A small CTC audio transcriber, trained from scratch: 6.6M parameters, layers 14.
Rows from block 11, named by matrix and row number. Rows with one number belong to one neuron. Each number is 500 + 50 x the weight over its row's rms, rounded and kept within 0 to 999. All counts start at 0. Numbers have three digits each. After the name is the row's rms in percent of the matrix's.
# fc1: MLP up (model.blocks.11.mlp.fc1.weight, 768x192), inputs 64-127
# fc2: MLP down (model.blocks.11.mlp.fc2.weight, 192x768, transposed), outputs 64-127
fc1.31 105:456421527423544460413554564485475493527513556454509458385509475558425506582445537473516491412526540513536491454478613455475474499565520453471513438521489432458475505527548489509514571480565491
fc1.32 093:406474464464575498528445409420479542450544527499460509500532621486490556602482558507470443489483557458439448423597407490546474470466524575532564436532552490520514505475552502537587520468505488
fc1.33 095:602421475554479483565472539430452506573534496613516536483471645473545514428553401428559406459529483583478455474482449522554505523484549444506542430479466483529445469409546491577463529627444429
fc1.34 106:474464525509476450478478497549523353486487569514488466451570461471494486496482514500558591556510425475496447420474547494509480506576462532505540527557547482502612385485520505534554491471522480
fc1.35 109:539591495496451497489454437542320450449521538486492512478447609461484469531489619553455420490421446482531508500486437526535545535514603463415530597459498511523521470595516434519513457551500398
fc1.36 107:525381485439530483510523511480503541462540574558549556509500449450444573541472484444463457515501557515428452422474437437579436559597434469553446597508474502478557487516372489539623557508426540
fc1.37 110:472445550515506550455507555455527563515507452493406515504460473458545531528498554587494499403428438466544467454501535423450522470517517544561502463488387418549477593451543457533435488477621587
fc1.38 101:432567508510450452512530526431459649568497513512443462469501581466544468549490526552528436582475579476475571534442536470550451507465525435529494475473527473503496513470522447523536520531520452
fc1.39 098:505468430416438504471369479512456425508590486578493472512497453620470542550525514583573474513503453494400551437600512442503452512527458491399474614492454551414545518590445468527519512547415497
fc1.40 085:464376483527453514478536525420507450479463512474471476551379598447488556465536555526470534495540523484504512435472530497582560505482439480499478488484538523477508498513590506514422420545575492
fc1.41 097:476449531517456569470400454508479462530482420568556525528407584539532481459510487564529467435492454581426633550544590442508502424505510450556430503557508460512547517487501519560404493580491436
fc1.42 100:387521515466501587421514555534568555455503618428512487527400466495533452548429582534443468434489503526602521415523491602457490449531459446468497486591498509480498510510418437516531467541513529
fc1.43 091:416438458562458478476532588529483560461482497503556482436529477542547485456487402564498529490538498451468572485400399437495625552502465434547521513506479496495487475576467478483469494442599526
fc1.44 109:633514508477441448467491503470559472526591589533477464529477488465497502420579514524474536463506471562478454521611539483551515528563455514445542548501461484521556470497475510568483469405488505
fc1.45 101:418467481613494572578496479460442536578397472495511576575517463469581548517464549474512513483548551540553540532565560600553508535530515573449505439529539526625482483473589522522501481496371484
fc1.46 107:530585548513529433592439486366495501517555505501432508491478424509548541505469456406442542457458449506404424529500541471545422512563537504508430430450472500478516359553486496525493470530540490
fc1.47 102:435537433584475533481506466451507532460527483490537500464486427458435553482529560498500593481454537436482519525473528562549536433452525523496507542493550481499504491453480510556681497479525479
fc1.48 093:534472491480508390485553493531532482519488459588498504371464576507462487408531441432509536488497602520427514393416512517496519485494502432487450583480501513532450456570484538538535555522480499
fc1.49 089:534571432604418501432548449608536496497470509466604485446483566483504576451535433453489538465531437452451567567372516539458531513452477464541506327394405453439515434526530444527458492528536565
fc1.50 097:529588556494464299441390470520551497521501469508535404559489575458504442458529423454419503484537392528521515538481537553565542556517486517457582482371494518485507536478397524520500475504479433
fc1.51 113:383440567496486535431543484455426496524597496501578443531481511546384504565442503537455512416566504501548586492434484567468448502558531472481482439490484457481468464492568438460528489493488475
fc1.52 098:506478463548657559514466530556456589505534421577495578536563530499462473546543481511614508425458437569342419557531464498552478513448500436513484511568445574467556506512518465590506456469519481
fc1.53 104:499473515521496495572484537496455541536535496493461512497517416451467530531478569522521495500564476381561522527517528529442485515483490447518535579496397452494489542637525526549533359548544499
fc1.54 101:433554518553584539541481558546525482591436496509488460480559515500527576491552487444432578505506548527567505483475456539578565495552468553442476432515551511478487592558493585583596464460492562
fc1.55 111:572395463485549555524477573555520498468483465529464429504494597587431495471499469463400529447569497475501575487473519470581482497538580418530446568542484488454531569441470449526511425527483632
fc1.56 094:455616517576544502576501472427561482469499577456495510480483591487472514547548481511548524495538505637396462427617461485537458457464492471501437500530510476428470480487499477524592557543565530
fc1.57 107:496582555487522454575393381361497484536573525530471584514567506522478529540505466497367499457417459376385431520540423473529382558563525486553477494507491504503531397556528499491542538507394448
fc1.58 097:485494399445562481428507567505528430486391587442562547502531565461461460475526563441487484519520538527450496483498527531552505543443471472467560444421458373546444429552540497458585522483560510
fc1.59 094:469444488498630484458537517488538472581524575500579472527504496414489597504492499543435524559504412471563431472504505442489529481591510484538572453527429426546419452530539548537442538495513534
fc1.60 098:443502464440435540465470462419487554408536589527456489495389626514341491531473623534439479456566559507520463467480468545485549539473421496557436461514526396463491508474528425531604407454528569
fc1.61 092:477509542422463453424425539562550533435523505488501436593521517525534571495425481506570569393567447492442551485531454539472480461488613454569510495520445441415537503449521434516520424561564554
fc1.62 098:463462487510531612520534533540479560556539475542519580505533535491406506494516496573587432440545522515410461456494420547585539539535560471414547474439548452402482624478516461599495484422487529
fc1.63 099:562541439436496481562576495553542400508546611550443494497363426490489411580523497517531503448580441466405474476533444531526487524573479545470478527434304559488474486526529450530462523520596526
fc1.64 099:489478420515568479486458550468554536544503545541511535586427471491509541444482535490469363488500440480596499565383503488504569592517460511450491415528488486499457477501536603487399605510438510
fc1.65 084:522546543471519493470500536470442539572540575519499531548435501443455549497529454511539521510498530488490416466531452572492429504507557486471554457472452418515496380526516450520453447615505428
fc1.66 100:454528544422505621442454583506540486571515489484596500496431469505521380493404517429568486517532448424497560506408482473476495502476459496477455538563486480511367547540561482549582541582504513
fc1.67 094:557551513506519480514461550517505493564553566482546486537421550518452508492606452475541515545461425446385521426491499488514461462486516549436419500443408481573529487510473470463474398505530490
fc1.68 096:456549530496540564589464547507516475584470503461416514497584421347549512622559513524508436469513520525574527486461506451492520513605635522529539437459470443485440475503525503452542518517640518
fc1.69 101:407448438555447490570485512518540478565488489553508492566529594433444506462545546473451443470502369477456516460533528517575496507487483461587519533514508486506441507446490504487394587498459428
fc1.70 087:521563578454464490517392470545484473537526408595565459604506514503483534377521543544514644493487526437407476550592553562508585497482491516550556533600472465445549473566552478586542527529539458
fc1.71 119:529537553490437455438504517509525526510503507572499564477447431512557536516503511528456587506534419462518575484428447425459466518590474484465446487487469525468518535497477497459497522465435458
fc1.72 122:430581472517500536388449452505425564547491561507538475547511574466523522492472516577557483456424602468462532580410540496561441587512577456510480546467463476417483550502564456498529453521492558
fc1.73 087:511495481566430461509510446479458514535545556581505454610492509484517525560485392549462376548458495559500455525522559556505482433448435576495529501516500410455482511556540430476464588457544415
fc1.74 095:515467525505493441438473584535486459521506441543474541467534529432529523399423521537497465495485523422442419493582560528511539426591461482503451508558493454542597481454460494493609531472530481
fc1.75 081:551464529435390510536464475495487476559489513470538473552526513541490511469541532487479562438574501451537397490453463496514478528464574420504547500560436503442537477504484485408537358592460632
fc1.76 082:488523495459578495430485594555456586520486553530502438532472490442459497502500472514450430546493504581532488439522624449523556478480418525643497484523451414461463428414535508536448436529429424
fc1.77 109:504444447494575569500494491544582512481463523429475443503471585506462386442505416484563442486571503502460482463541476519358515475437516573466519481466499469466528456549509522523469461510566469
fc1.78 113:493470511482543593442529411535554428453476610406519541532532566481443426514518395559534409465497528539528569546509526539559507500494496469554561415517445418540547507519494467390497466517560479
fc1.79 083:546524483460432483436496483477458491477543509497444546525497519531485555417564523484501471508509454530545515487499531595597368524429507477548503448474528444539489432522379493578539461513471535
fc1.80 096:395478550414485518442455528544483559478497497482464423482529466506469497529461459525456442538599489466484473581532553418526441419581590441454496485435503495540458473457443409533531447554505469
fc1.81 092:497423493516543532522524492611533462430495510502553512474589524528587500516478470611470422478508538460512547422514475469430476486546465509490530493457461468468532464525471500431509514502509551
fc1.82 088:469486511402588525504490513431477494477489585461473553554451540562490412559468446545373466510428563525508349588544520420583467549499460580470427499489525474525518512528594523500544515611476473
fc1.83 091:503440431504437548580505407579417509486531382594546455544487489424465538448498492508510509496493464505455490486539488439545494426511487493491442566388443565471553466571558476429458464500598425
fc1.84 104:431541485509577471516534455513399530557480514579483583497537486539532557452582424465457516480501470442517520483534477468626389422494501506546484496473515497526506521517519501455462519459520472
fc1.85 091:559463505549525420488484395545507507454499526451476502409515555606564537521476533550536484442512471479553510499505548402514540525497453463416487575435473475526607420499472536496525454507521532
fc1.86 119:487440502435551433583499546517588488503440471504543472536553540475486485551432595445551475479541505473474582513434452413562475472490461455519489530501492550511508622458545460442517463487414474
fc1.87 083:489469494522541476503557466498601519577453486510572395535449530452471523518491538463510487535551458437468469443508509428538486466488526587415419517550481560433395498506461525585509551559552418
fc1.88 114:521513483480532522515428395418428505524503497536482575560515570505444470481526522521417521464507489413433410583574517427562440593490453507511483501416470460428509416582603505539513578537458483
fc1.89 094:498512387409468547508357477515353441468525597439465586507476493523512517555478504468475530500455472549493542495564495427570508446411369483482516561506543467469494489626471464503521493566465444
fc1.90 106:529458493462499547433505468470473544471572559557542479547531565554369482442384565470521454495541459473488572432462524492590506468573495452476489511483473504498552525452574409604445562490540508
fc1.91 107:476521460491560557560456474460552426543550506365479599573378530526538482537505498623507497580537531490542458502514505489557507467493519470435522502543461453432511550558548435593557553530484522
fc1.92 112:474559536499603458385409400538467528593451508521407524513561527596486437488472471431560517478433403425494472520523461435595486514546512420539518548511463560535513493516510526516592531536533496
fc1.93 097:503499576487491439515503517444457507539444481500528458548420471489546439530510502491549496582508561411464459520514563427549465409501610508445546503387510471501543495488471465540467465463468378
fc1.94 107:500501532486474517458522581545497563471517500587532537462463467440522631469497538619506572482516497458545457463499481530574471494436517480497444520428537490444528481503505473508526463526544443
fc1.95 099:497535452468580457468505502511529518486493548498509520510481502474515524532546444589558457474568433468389460459563450481407465477516485392454485539401346509623482443573492517500527482453459500
fc1.96 099:505478516520554527530436549620609562493499502505430435455567535431512549530636493486545542493568453551548575471451503443512494436636546556611471536496520479496497483439547436545485550498571535
fc1.97 113:545551559435540429504433485451473500507501506577521502571464564541489538490521495549430491485509480433379465432561532545501492487533455476524482579592583407464451495544466538553537543404432456
fc1.98 089:562499539396539459529509502444489498485451539548568483532503452507553515485377451569405460485552521505527538479417543503514499496508484426534504432522399491645455460436532488500439495536430525
fc1.99 091:526445485538542560576484518498560556494582486437513446484432548556479522443559500497540526411538454477501454535450596541566476488557536435551499434391525406504511464505494523499543499516455530
fc1.100 114:505554536471548578465531447489464474473537440442541588566489585521545505510514533547453430459479424427443478533543485531534461522586537554555499553485445493519451549540490515537507497374563501
fc1.101 108:455432516471571575485517513509517430572403552468516529459578549508544534611511412532497545478541522450521586523464507513524451482510569533628471576502463482489550407524585490475568468518489500
fc1.102 098:559465542517436546494490456537482504563518555556515431471485569488497518499442380469476481560612475578491453484487418535623515474542432432583489477496493474495500522433478432613487483561414569
fc1.103 097:482455468530560446429534564464580554492541579499538516522464473591598533517409533499504550492549521500548509449587539478549450492482535532472495426542397458505640542468519472596475396552546546
fc1.104 098:522467513431522613536490447521486472509409506523508618555580613541423474592551449560484527489517405488491461489438517468517509425485386460476564532510506483494524460532528521445482464467496521
fc1.105 095:511544515547600431501540498557515479461608561471466499506493406438560506520527457525543559465470553470489453569478534598496575487512437513481570518465479535456623439616615559513503550507420468
fc1.106 082:507522469465501531504498380390466561506527515522652492506612453558472531527511532475478499448455461487535419458474488483554507519493525451543565549512525505481425439450397446429470491454460494
fc1.107 112:510500431523497512486555530457382391556570503529479543447479526498559437482522523456397493490478445502457585533504532607536497464500375510487526462499564445542550484531397524451457432484480446
fc1.108 091:455452503485455507505461487436457514436526517483587497417473464522449516574448441563443496479556493503490459415560506406412433506488569485592447555565491457530478510393493548585491494578528494
fc1.109 090:495468510563508544434499529521511514525363499545610466388541504484456565457520430511547444463603492481492484540465499494595465519523571465516458503490501527494454539518492533527508455507513393
fc1.110 094:497392403540515539524399479510433499489532477507466495492464435558460528472519433480456472438524489519442444428523531559513578402441559520487632396570582517475477468402469530582455494464538493
fc1.111 100:434453488487487452452499521519543493447407499412469433535528546534504466497504508487488498430556542597516571521432501497497504533543569507617543468501546504532461542473598412420564528453507512
fc1.112 099:529512494485607452527489518567580540533504569487418447486592500446381540480500494482465445434546386407551422433483469421575523513487379531528510564549471440495489472511469550491464397460473476
fc1.113 089:499447392550513461509475561451446514438529499594549440472494481489473529372486424391543493532542591451458451540583399512551591491552418510540454426457557488585461510451468441512619465525487496
fc1.114 072:536502528474497547546466460455484526474443538537532510469550510514455471556514460516582617535544413534533492481529536494540512487560524506566566622499502501523565428581465519516439494473460424
fc1.115 098:553532526497454359512541481507562522554572463475559431471487424531439491513496557521548604530526481550469411590490417492566450497459475444565482452418508525478526493534477571593580462454515462
fc1.116 112:429518473445506486512446461362517514517576540518537469483561616583387504518490448482566438550533470516434445472463527489490497477460429539527544568505544501572561525502491428605603496441523515
fc1.117 094:627472504533415497518475449463548502540535449527622548523497558475516590412514403479515652420497487405512461551511473445566497536470428465480466510484446455468512422569435452455534464502506535
fc1.118 108:505466545446487474448504549467427462563557454489525503555572533398565525585517499514527509503498524433517418424435474585491543465458450474528448447553448510526533592548478473502582432482554443
fc1.119 096:528479422484500512567472519482470446457367490547562412532468512533485458551497458556540467526468437462511424538485530436535412417580473495550522478628590498562542425505489445473506591510438540
fc1.120 088:468493513478562554516496464639523563537418462525568458472576513445553518460451589418494474482489485443477480519550417358530483586505533574473440505476457539488469486507500557508417462471531484
fc1.121 107:419456525481447523537563458416484472567468556478484490470499554466584437512512399547501497492462434547504516562536451519529457507611540504556505552487470511622538491562493521469557531511517446
fc1.122 090:533555569482541503520608512610581494497448573516475416492578551627525503467554509408496481525479466542615422427400543464480479450451429523450497459507542463464521542478483478520581539506535422
fc1.123 077:517516554488563486515476417513490574507441510508556433552510567511445446581615496547387482569518527502545515607457508514572500433540500469478558500491435423434576507464560551499520529552496509
fc1.124 107:515468449468500575552517547507468474557540446585475490541500484477433481520443479538483495466470500492439510435503504469497431483646592467427442574534507468540556554565424409486587523578406470
fc1.125 109:545511431615488521493558448509493499508515421489498525477527463582491584399532468541491474453506479549446516455537552512541525566591476405479516432580466456522413485461459414490551554460459425
fc1.126 100:509470458548553563519542537517474522580557474552518510487454466496372621409503413496548492461481435521480422574471507615444550522548534447533520580531520433453520508474483553524542430475421494
fc1.127 111:436410453499534460525533504465485529538518452559617487565488513453422507470470468545443553623477445537432535601456414531479498476571417411478371356492487529454467543507505468488501451551565535
fc1.128 112:484538518531467500524470474470457517572431555485511555473486471427549533499516491490588467540488578529567482505491452527470434556487545500532418478495537551472471609584391517498540505526533452
fc2.31 103:540581487432513553455528546660528567503494461444546558550507478565618434498519511536516454513462498520526494524450495460490471546428493470505468483444456560423476452503517564534393576465390510
fc2.32 092:438503497503562436481446441432529457556545446468468555490552431423514440454541476492460646466453499631477481523465564615483537553560521420572521485504568480448512546465450372523443499590497516
fc2.33 100:646493538550491503449451430533432539548484507410469457588473557486476484496401475486471480479480469452442502511535452498562530559500446527449447501531436510449530492459531525469439527541461505
fc2.34 110:534524581479475502490472476415496531506608499422517479549465467479477523576508564468499603475482554553465531403518556490446551572526496445502454427448559465525465412441498472483488621512512509
fc2.35 111:475498513457498452418548464553540539506498529486415537511492549454556493470483572526465532537472611422455517623446522509449496491357515554528476567501512498457525465459439559453581494471532523
fc2.36 105:514494512413485610617608449484484608500451503462521432496451470445502535474552516558447485505552543520471552489548462559506467592444499537548556491545445537434418592518412487520482547543451595
fc2.37 108:486562531480493529492483554532538588462527499546493566544459452447605567565507457491533399519526445504498559487483466518513410542473506536547449513409532514412489509478436504465496567518456515
fc2.38 105:551429474520466422538502551513501488468452549377409430500567516535510562479478458516585503450511440484494468501464434452508424389557497559481446531578514519477433549517468520452441528527418425
fc2.39 100:502485514391539556462536536515526567495442505540499600478522484514523548538554545591459496380504475610462501501503635500418416527314534469548462475458498550544492479512504493515466541489457543
fc2.40 087:524478571503534536449522464603543502434515590497460480481520532439551545455571523488478562474504510569594461442544459503457396535516490603532560504457560509519525527504479467440501547499473530
fc2.41 099:529501496499453487455542507547489514467519541435466509507555527493489571397679485552451527488462384553460468525544466479390545532378506548552527492505586524479417529527563534405474489475561482
fc2.42 105:496502394468542557388460556429596459456506501511493499421498450463442511545535606485453522456471482443538370543476438522508483457474566398475527533513497575469524527430520506589478433483497461
fc2.43 092:582456516520521483568516465585496504486542547480528511601508513525415609460562489468477431469420499433565559533477459531427454470501502598518516436532532545562469660431482428483511504531484503
fc2.44 105:533618531598491570515482527521425543492583504449495588487401433455494559508470567446529573547567564533494458532560514640490493496566501448530447538565555515478424511467524553490495499510479457
fc2.45 111:485535458429467466619548503544568475515556469481450539522525443482570491513516531562423537599525522523489495583462567521570513518449394483483489546492535522549510569576484572527441521432497590
fc2.46 113:543448496532534514385483430506548442477542495495495483406445472549455431512512493453495584492518524548463460564483456511453520495497497480515489543453456456417455519540510445480546481546527488
fc2.47 105:598452547574372546510383537558502527535508523600479377596584474438453458441514550449521459535518511558562516406513538481520464514597521436514523484512478509472505444539458483517508476606548549
fc2.48 098:539542453545539545470569412500572566462484576485513481416474503570557472578501510425448516531490509484485440510495511583447529544489472506459497431424454455477575526438547475583439596468541509
fc2.49 076:517455466538517491470463453564522552436533557496479512530486486474478555571538488523475516479505519498545542516505477554453511566503418554529472474529497445519512566475576410452518537497515499
fc2.50 096:569440496554486516470573375584580487441561455463503499516514496465516517492552467524521522489542522406478471541435506474453418497423491541547459506520477429505513554473478437444557529474396563
fc2.51 104:500462497501582543517480519479485453443463500482523511525532497521456650543590412471461548527471516493534545500482455430497551571548514512488570492585540573505544622480516496497573532442427459
fc2.52 096:492574597511533480489479527526506517515529513450440622485399500547435552522604537583408580449387553436539474518456491515511475600532471488494450475425466464480534616512541551523493591522477575
fc2.53 096:444496513470571497482413518552525418583401633480456539535541464606527499435493496531543529419451517464506565462562516507583489561503463534470521405488575458517506450523477471437431478439565475
fc2.54 093:485438520441470503509480558436563523480481426559598507500581459502524505472551483491376486513551529477464608562449556475536347541447543486580501614427576480504457454466478513471517455547501514
fc2.55 112:565555489455459496506591440519490469500468597505490476418442508547370521572477507511479559551563497483635475507535432561477458519406386482518531508550459428472504561446438471544506457533485500
fc2.56 096:500496519492566504460550529529560487527564521521519516426421488526481529478466530438474543477430490488550479512515485471429547582387543447548508472435549540474537517503467478555438472527448508
fc2.57 105:548537452593437464487496523398503551514467492473476415500501500517542481472433438510466539552475573497484515560472429516533540464491514505501470504501483511435615455453403455466560523510506512
fc2.58 100:453553552430526511482566541523477453485390486463600508509424525407540465455544505517496413562506518501560536406526489526462527442452596549512549514500517493465501491564527453544550471391487426
fc2.59 101:493501480445545487455406488441528459472465536465463605513561512506490520499494538446436451502532522468349457456476527490594445434560410464506414570558516520521523472433473457498517506396527565
fc2.60 093:569474524459554437422519458491481423475583554545541549440507502393480582419538511499414484446411475545518491510470373533513585472514479409470459503574507535477574589512476377514463505482528477
fc2.61 092:386546511524555497496584517511517422476464502455490521396492505497403604498557496475403529523394636570457446528469437571440534556518507507543417597472473621436510529523535525442514505513426483
fc2.62 101:602456508547587441558577489484523443534477508508470539534417463460519536457548483480552534480395439476430447494522471573526426601519482544531521466533544576397519527487378501500487532575501559
fc2.63 095:465528490447500495499410458457406495516528445521511526518504507500531540445452544611508574445579555525424467590491484582419433493441547543523499522480498583523517577429537512445488453493537551
fc2.64 102:440501528373537459513461441499453441505439565470468521536535452451551533477479538414470430519530558457414492481478512439557481441543433512537489518369531493496532522578467515471400443469462457
fc2.65 092:521490491595561490471550464498575487481510518503542489463435451505493506531517486585374474464480518494566448593527477523475510451490452531518475450530524513542474550455500473464443478507489538
fc2.66 100:478538476556544527408513564398606445565534514540561531594511506578446497476526494390481414470570396466512532512543561390564565552492543458573507512544571513504435494503522506516400525541523527
fc2.67 095:470566464536477498465494517466402547471549496581467551443506447555470547554527498495417441501531551500477548478506555480444426511429476563553445459382449590504556530529545495490471523368551483
fc2.68 096:453441464508493423519489520445529486544462531448524544475533531450521529503588484550522475527512502419406585482560486488497545416474444514588408407485533445500559404420489469453430614517434483
fc2.69 105:510530495517599499497589388507577450387471490470561509466584464545468506607540591514541493515586487496456424520543578406547581506509471543446451418535494504491489491508460484496447503465567558
fc2.70 102:505421509529507510401537564504476572511574485417455444471505475480526518483565382542475511522463496499549530519483565485524445501486591463469451569519547520427467460483514491455517554531462551
fc2.71 113:607428545501438490516473487512522492499382454509459558483475497548606517582482489485542509563433583428504476451507574348422511398592520565457437546526541476446508444495406491420520505615485529
fc2.72 114:554436479576518403452517551514515458608466506485363479562501544418485510564525417538570492491465610521533517535433472431527484512535597601568507433590501528454512634539455489468472457497523460
fc2.73 081:424506495547519450490496552491530485358522531485537499497422497526588517447532519450520537528502516529533475516432455516411547497432497567489462465539542516569526542534411545431478504522452574
fc2.74 098:475457519534439549412444537575406537434506534486563508524529426550510510392587570521383561452585441472475486523461493471552450565353491513518523475498538575533506522532531545441500535490443511
fc2.75 088:517442477620569482490476527516524518433490572465514502469468485536495512484544488555443458498423556463516479470561480571435561534499382581501418508495458541497516528470536453489494514516527582
fc2.76 091:403483473548551491545469505554544525497535538418481447519490417355500543480498491531403509452532523389455464486482440484441501519379499457483495547482436548467486487538526468415549513527510533
fc2.77 110:477446563521579521472504472475543460439542575488529554477495562481552435587452564489439574447402491459532497544497470510467441596469514457472521491425499495467504569499554481504521522419498490
fc2.78 111:387474542488557449534494560589537529433561522472524504412491477500469514517518552492487561517485503501514498562540513513427490493425435552431487503512513521530489542549520438443429546495525532
fc2.79 084:505469494596509509457474472562561529468549582524493481539434502509513559463549470501423511501501502494533517475532484481464536545469502574499482512501485468604506585503549428415429516495482512
fc2.80 104:513446543505541529432562484522503416402528539497534524506464483550493441495542427467482454528531557540501541594435573450455421507427458469520564487475544505472538508449515481445490507583429577
fc2.81 097:460476587601500478470438506487513497408580605426542478462464497487467490595546441497462580507499490490543548512494512445473446556484526535498568485523588502537480447455530573394522498483496509
fc2.82 099:517517502509491461499470453562526552500572549554533552429530482458463414451490529450436518506532424541470496456575523516392499511434476486585485464499544500421500540446487467480410560396446537
fc2.83 101:509533495485401511566519529541515421445503498501433568425572507475496458523518533614411597463433497467511547530451520534399517453504544478507579548391574484521485424456518501485510534521471488
fc2.84 098:581472504448510467512500477470573402469501500459509520499481450466549463474507530489391487455472508449514475590479562434468578528516500542539454485509519512532476412474428526547461478430541528
fc2.85 096:538522530510504456480416434542464457480532604538579585448490489414529513492527452486385445534535524502487460460521549475409465479428467569428503494493536490499393517475489461460479544568392543
fc2.86 113:478533509476450595458594529492547518460542504574508523479553411505545549464375472465437493526499556442498576490446412524567454512462458512437401433461555575479514557486461508552444530464569443
fc2.87 084:505445463583583507512516457494503515399595627483486468477443500460532553498536453471458529469525448513530475542491483447500516596454471478514480422469490478520463546464500507424482524506535536
fc2.88 118:521570475567416482504511468446535573493486549522480529471498534563522448502467418453442545539450458488467456519436446565529519509447472504465441440463471552428658406394456528474508542508481514
fc2.89 102:505519490579512438476556487460519507482498462521570573481497544502505550414543470502545431513552537597501532454523575391431472575474520495492426556464443549478526515419459486425494540436520510
fc2.90 103:445460447492549530548488495454468457481457473462455490506493515471528583529429442556519508492545491465481378428524521513531539473591485520550404475507495468530416509548534464582472517462535475
fc2.91 114:440554536533564556479519495462584473517475577561517536497577454480478490476515484482465526522522491559506448512507456561451496462541521538522539551479534524532568475424472535508500520645490459
fc2.92 121:520468488556515482471410440402518511439417511465507516416532423542549425472426446382470539453467619536465450496496488531523452556472539512472498438496477575426544454497523517510550581494560465
fc2.93 096:471505536456549425420496480492526552443544520490488518537409552546510483542525415525434507520470480549532539655535443442471506522430510517456424471528439503526453516471555469421495476517503566
fc2.94 100:607532621481477588462543575413501420501443447601548475558525508466502536435527511510490414409490509482506531481513469565491473573563460460496509490458470478360470400528488519505455467477435557
fc2.95 093:464561478405498554485561448461544452505432486453485514497456526483554402527454539619375523533484422565525545530402441534451478402577491528459589449451553531447559512425547504500509448468488505
fc2.96 092:426482570474501401500473484558511489501512457430482489472628557489522553550530556603538464498504524520468524439554463445434592447519575524470523571477601495429545529456434497442510575538464475
fc2.97 104:544547405572405512470434435457557444470581579412537350481490502485508533516471439462521463532464588472492450580448404578516518505472473514485478480523519500451453601489456452470529522509548534
fc2.98 093:375509476572474522509552543535599481519490494472420459493473441423438521476540508484438507541504517493453470527536453555489552488403547621472462526501457480500520619478569478454445462505472517
fc2.99 093:601453506510598552469498457489533436479494564572506470478496453496455525565617472435428522514486489493566526571433540607511514468503439527575511500533413469550499528424513423428489502409444487
fc2.100 105:511441450556443552462480464482566518442423444412463404436468403452548408439459410485447593539541522456521529563497591519447466507512525567481462562481483524418512448465508469437546566500515496
fc2.101 108:481464549537527467521390505417546494483529493458452487530595486420518505485520464495498610542507494446534593515533552429522488431542430541541440477469529507533504571495487506439467477493522470
fc2.102 096:548552479609483522521557400575530585427530493465456486562447486509474541443521475546430523505549439474504548523472491518466548534487431586480431517527492509531538583519428452473421516551401491
fc2.103 094:529520470568553446341493521587498450529467480483512519567518407449460596475499492553477579492515534517432519630451485564450563510444505497486458542416545483437426480411582528519496447664480605
fc2.104 093:501504534570541467519519514475528382446590566509518489450525473483473565530558491497496498518466590578510555482521516524462496555462410566498524447496464521576506585523533442456502530495502432
fc2.105 096:439505536432530512476539520500531538439573481529456542576462461583530483499566497540404539589512438476519579538522434533431485482419447505484419429532480568518558564489483472452467511487427541
fc2.106 088:509501504592518566500536484579480513463594560495527452526484496503546544474523524495465504529503499405545465476511465508433496574426470575503474432483506481574469574450560485457450544505485554
fc2.107 109:447493521554527431583432453522468549440472495495476488515532504495530530526508531492600462534460464540451568519446399596460441518516490596551345533438433556507516456486495526530556463444487557
fc2.108 094:421487463529551436537501538546473561479468470437523561506525450515372518444595511484433514535543509517445475515481385539431465499506552568478559535537513530497442559496491486418453552560506484
fc2.109 098:489592571505502444550549602390563498450563537476559491438425393462527524461424520513439484595519467451476572581555560541486484485460554483488488492476443516540447492471378460446576474498512445
fc2.110 098:540482510509530571486508616527423500459546510463458456498581442532476495447571529609451461573468565534494489565530458448494447557574508565508567476492476439483495501437481517526521542570378388
fc2.111 098:499551561475495531586598510495478467517515444543514394546532517497515535441583506566532534524494465536509562392525560451516459547485454569595521526423617481506514538441510465487519523480539498
fc2.112 103:477525519533546468534523452583625447481621597444504500464542590517563502564564531526482440541557554489477536537580497514438501477478374538377476567549508555573422478563459437436572527472598557
fc2.113 078:509584565517462410530538542604553560530572515411450453515517463481492550429506581553479539529534448511502546523499614454432483553441474523572549522487518502464472467441489492522473477527376501
fc2.114 084:492529527578532527517453519571524564412546617468512480499451520470540559492574457542397545516478501497565525507530489539418558548431431562517473466500453478529529543467540466438462482467516544
fc2.115 099:441564505540560495446486522564563465423601540540545609502434510456487461503547480424430524496468558436493518527511511487473500544401450515537502470587467477541450537465554486522476547465506511
fc2.116 099:479447426462533468546535440501503436519548436637528549471479534372482511480460489473541586436484437571579582470494481526496543538533463417597409391538545458496522515531481414595433504456490480
fc2.117 097:492429534551457512477487484511466516472496484533486498490494495492447444460534413586511462550566531523455593475519583552480396470529557455474465617452441542468533515504480471443565527570454479
fc2.118 098:465516442443537529456449502445437437496444605537533627497469539546538467508481453513534427425582501488485524553493520593490527497547466519479451390591539450546596558486439411479469500561508574
fc2.119 086:486410480515488432513429427572593547445544538520460536530484420509462594480577505549430551508569529501521540489519470446447473506464461551572550423516445496601495540458531486467448472526501528
fc2.120 089:417456482537543501555471498486474512454470551473595555441446524463557501527466489447512460561578431502533458531426532481477553472479499535537541509481487501525412564553585425475509550585458532
fc2.121 098:527473457476453506442493512453562423498529507530440530542618497428552530428487481497485620511519510536500502539578512375548525536502403518480530472460655569525537467540457430510425595599586487
fc2.122 093:454539497560562527490509447546528492448589573351473515443461463434605425577496462487473486534555474472440501584524530500538552466457545521462539557509560542440520545521559465523476469530492540
fc2.123 083:507498477632526523445522469553590584406568610479493499510467510477527574461575456499431499474492503533538450550495490490426490556410450577488459454487485478514490560477518480480469521476451567
fc2.124 110:531460424392412585556540499534494514538440507589522583433543386466551475544498533491525541386496488568432462516479561600435470559396594514463455436425508545480574458476534490516485521515406559
fc2.125 108:573535430516362550560462498537481517525472580534484448580535546454424442425430523443498464562534423532492589456529563430490534480557448452465563514462509489577481510475467487518528551520436531
fc2.126 107:536537514571544573585432547494514524535565481483464439499507504495463514496475544500470589453390543497519501567427526405518567463554513466530587459509466489540590480510458394519520586357489438
fc2.127 102:391516452475593489503501566482519403470549434488587482498522481441453564481476512460417539456580431512503478536488459550555526593475479504515483436512521563460478566562514482499441486482405491
fc2.128 106:523471395506494464546512488522527487519556544533484470557532577459560436525478503484432540463559570478448538562469544410603506503449493460555568490598503491511514518464430524465393551617612508